config.toml
encoder_arch = "resnet"
model = "image captioner"
dataset = "simulated grey scan slices of phantoms with and without marks"
train_examples = 122500
image_size = 48
crop_scale_min = 0.8
horizontal_flip = false
cutout = 0.25
tokenizer = "word"
vocab_size = 25
encoder_norm = "batchnorm"
encoder_activation = "gelu"
encoder_channel_attention = "se"
encoder_drop_path = 0.05
encoder_depths = [2, 5, 5]
encoder_kernel_size = 3
encoder_stem = "deep"
encoder_avg_pool_shortcut = false
encoder_widths = [48, 64, 96]
fusion = "cross_attention"
decoder_width = 320
decoder_layers = 6
decoder_norm = "layernorm"
decoder_norm_position = "pre"
decoder_activation = "gelu"
decoder_mlp_ratio = 4
decoder_head_dim = 32
decoder_fused_qkv = false
decoder_bias = "none"
decoder_qk_norm = false
decoder_parallel_block = false
decoder_inner_norm = false
decoder_positions = "sincos"
decoder_cross_attention_every = 1
decoder_tie_embeddings = true
init = "lecun_normal"
residual_init = "zero_last"
optimizer = "muon"
muon_scale = "match_rms_adamw"
lr = 0.0025
momentum = 0.9
nesterov = true
orthogonalizer = "polar_express"
adamw_lr_other_params = 0.0012
grad_clip = 0.5
steps = 16900
batch_size = 128
epochs = 17.7
lr_schedule = "cosine"
final_lr_fraction = 0.05
warmup_steps = 840
weight_decay = 0.04
adamw_weight_decay_other_params = 0
Rows from block 2 of the image encoder of a small image captioner, named by matrix and row number. Rows with one number belong to one channel. Each number is 128 + 24 x the weight over its row's rms, rounded and kept within 0 to 255. All counts start at 0. Numbers have three digits each.
After each channel's rows are labels from the 100 images, of 14976, where the channel reaches its highest value: "responds to" is what is common among them. Only what is clearly more common there than usual is listed. The data: simulated grey scan slices of phantoms with and without marks. In brackets: how many of the 100.
# convs0: first 3x3 conv, stride 2 (encoder.blocks.2.convs.0.weight, 64x48x3x3, each kernel summed), inputs 0-47
# convs1: second 3x3 conv (encoder.blocks.2.convs.1.weight, 64x64x3x3, transposed, each kernel summed), outputs 0-63

convs0.56:114085142117150164117158131100153145102151121120113161144169122136121116146137073110093138118097089113152140103129139122096100135129111115095074
convs1.56:129141106129106112115101125100126129123121113142159129147110118130120061156127128193124153151122131097136138162090157126133133107123188131196130150091166111145124154160141145141137131158109119
responds to: several spots (64)

convs0.22:119173082116112100140130115109110149102147160170125092141114119126144130171122150120157117157133110129120124114162128122090130102119164098115062
convs1.22:170133141134105108116157123105118123148098125131131123092138146110127133162128114111123059114122127097105106124102173122187133137098156162124096136088156135155083159106116127148129129099110086
responds to: side: left half (83); dark spot (46); ring (42)

convs0.3:126131130088120138119162163129136151111103097103108137123111127074071119151110099117136118102159113086143137181152114102086108121106138141135117
convs1.3:126128084114133151142154151198125134118137147120119121149157146107146149099094091144156181145109119133139137139100109141156155111089126136130163164150125165164131083125111101113105113090128135
responds to: ring (98)

convs0.60:162117132111150127113141105143158089102118143113126109118106090167122126111125176141117101089154169130169089150119119149140073165125140139139132
convs1.60:133147077139155107098130137122154138142131099156102128119119129108158106190131132153079100115118159113124095107162091133117142119202158132136136112102161111141110108150145141143135097115109129
responds to: several spots (54)

convs0.36:128095121124115113128122103122116131138080126133115108085170128144158085149135172099089118155110149169132134100090110094146087141106148150118138
convs1.36:148133086139149126133149121102142115171128118114135161155098111101099091144147170110098129128149074160107150138152140123133115131142168146146125140105119156126172181114160174116151100108116114
responds to: side: left half (74); several spots (73)

convs0.41:128107110151149112112123127106080144088127100103135124122171108113142134110087098126140111093153124168120158137121103125193141089128150130116091
convs1.41:159143092100110126115163180102159113108143101122113078095117151143137120085113131120120129148118105079126084163139120107132125101134137161135137129123111124150075137104137162102110115155173118
responds to: dark spot (80)

convs0.46:124154089110145104140168107102107096098119119131116154154117124141079092151135171137085131129133078112121144115101115103147133133104127073120140
convs1.46:134122127126166112173171104162149168106146123136125118170141147145123117123144158152147120144121105052093167130088142127096113165107151121137106128107133170129119142100128107143101141121150103
responds to: limb (76)

convs0.24:120180136136115114134107080146160199126104150104103134139145080132131130092131127126149119124129133103124168148138145156103122147108111113152173
convs1.24:100188105138130164081125195117112114104127154119127144137124127145163111136128118123147169152114116115128125117100073157124115108158179132102138114123140131114152137140168130106164110140117167
responds to: chest (67)

convs0.5:126111120103066130084112099119110090121144136135144123133092149103112174120116099126103071143122154115118129110133128108133120122091128097086164
convs1.5:103130123157096116069137123100101144166092152142118140116117123111142141166094162119121096144140219106142107154120127132116135104140126159115146151108122133146115131144091146109139171150126133
responds to: ring (75); limb (67)

convs0.18:140095122119116130131145143146153119110118088081110166139141133140121095084172125088123163132151109160142127112140127123077107074144092132122140
convs1.18:080138089122107121098146136164124180108116083125175117161134121138109090102124146147119155118155128137154118148118135144118092130102123140090137134157085136091120150157132166108112147164165125
responds to: bright spot (64)

convs0.0:100157152130085108104144125108175092124112112105099144119155121131120085082134107098149156151152128127077146146111121151093130136137151118170125
convs1.0:152125107134134120111123146095121115091156114127154103091138138151156094152119154124104096082166181135089138150147142133105110128145141110131150088162142120148147137156136174158160115107112080
responds to: several spots (61); bright spot (37)

convs0.54:093129115116149092131150167126147111128118099111089098141124139118167098095104116162145108086100120102188104110107143117106132106103104148121109
convs1.54:106135100125135135158175146124142136120103155111157123173146138140139138129149135140165073149111093121146121105141129116175138095084174092135104160116134130127134103137121093111111094178121093
responds to: chest (56)

convs0.49:122159128124108139111122107104097089123125129124154157112092127135140123177127127158104106170109179117176097132072111108148098133142134142117099
convs1.49:116135099134119099112114095143121149175125138119138140174133116157132069168104198135136133143132120119108094131160085131091158163145147134167118119110135144132160135139115129136137104143177116
responds to: side: left half (69); crack in bone (65)

convs0.34:142100148098155119128130128107086110136083111117130135101121132116152107169153156143105081130130148141123096137098130111082149133113133089151188
convs1.34:138109098094110103106141112151171117157104163092136139148099113124108102102175146156145099168114080115101140165106137134121129172108123137128151153143124171122115152121098172144099133114130108
responds to: limb (66); ring (36)

convs0.63:118160141132124127164170096124100100108127094086135144169164111144107120084137135129166153102118122158141164144091124131147087127141126087139138
convs1.63:128123146161154135153162169131151123097141102157139120131141132167170112131105145152130137137146066117126081141108093151156125108073141117149164143151159094111077108148132132126108121145141118
responds to: limb (53); dark spot (44)

convs0.14:116157131114142112122106101124140137111128104094109147129063072128117136160095145102132079112140152143153065098118130111128143154139115111134119
convs1.14:094126100119113091066123117092097125134152121093119102124140108159111098125135154118131127106125158130147193144121080166129120123142125126119136144090102101142135151146139173131103115162120171
responds to: crack in bone (37); dark spot (36)

convs0.1:133133145117158116100108120118134105132111144117108146167104116200167113105168098112084116108110138115133147116125145141158083089152098130133145
convs1.1:107136134103127140114112090082166135123119118107132155147159149135119120119182123140109109098095112148141147068166123071144127139152137123144121101139119121097140115120116088140107145144191153
responds to: chest (71)

convs0.17:140117158146176127161139161115061119135114074104141128106127147120135110111117147166173131136141159111141152161123142112139092117111099147132151
convs1.17:120116078130119094123075126141192109125135144135143134153122123092150121113121145129124094158138158059149099079117103128110124130091142140146157141126105119160126148154103161119137145103140146
responds to: side: left half (72); limb (49); several spots (42)

convs0.47:109140141092088121162120092088175132098165100099133095137125113095135108091126129112148130154151159139113155140102141132118139122144084162140157
convs1.47:105108117118114133107080144108133108081139112141128105110105167164134117112164120057137083113164171143098134146112151105140137092132152149137136131133100126146121114169096157124152158142118130
responds to: bright spot (81)

convs0.57:107120121137182099119094091120065108134102086106121134134132123110121133076134140154092131132128146100098159159154118102151113136126144095124110
convs1.57:139166103121100120179130110087168108147125086114107106124110163123133137101147151107097108103107183109156111120160142067116122132113127157115148136103137134144108152121153161146144114158117097
responds to: crack in bone (49)

convs0.9:084110144116112081095148098127121124057123171167127076119120114120140127173139139098131131154124136127126098123129132122136116133111118108091095
convs1.9:172142118141114096107130137131111137117146074143125110155115170116090118153142108138148104102133114146094137104127112076178103117116163116154078143137147129130094145072128142141113094130140105
responds to: side: left half (97); head (96); several spots (66)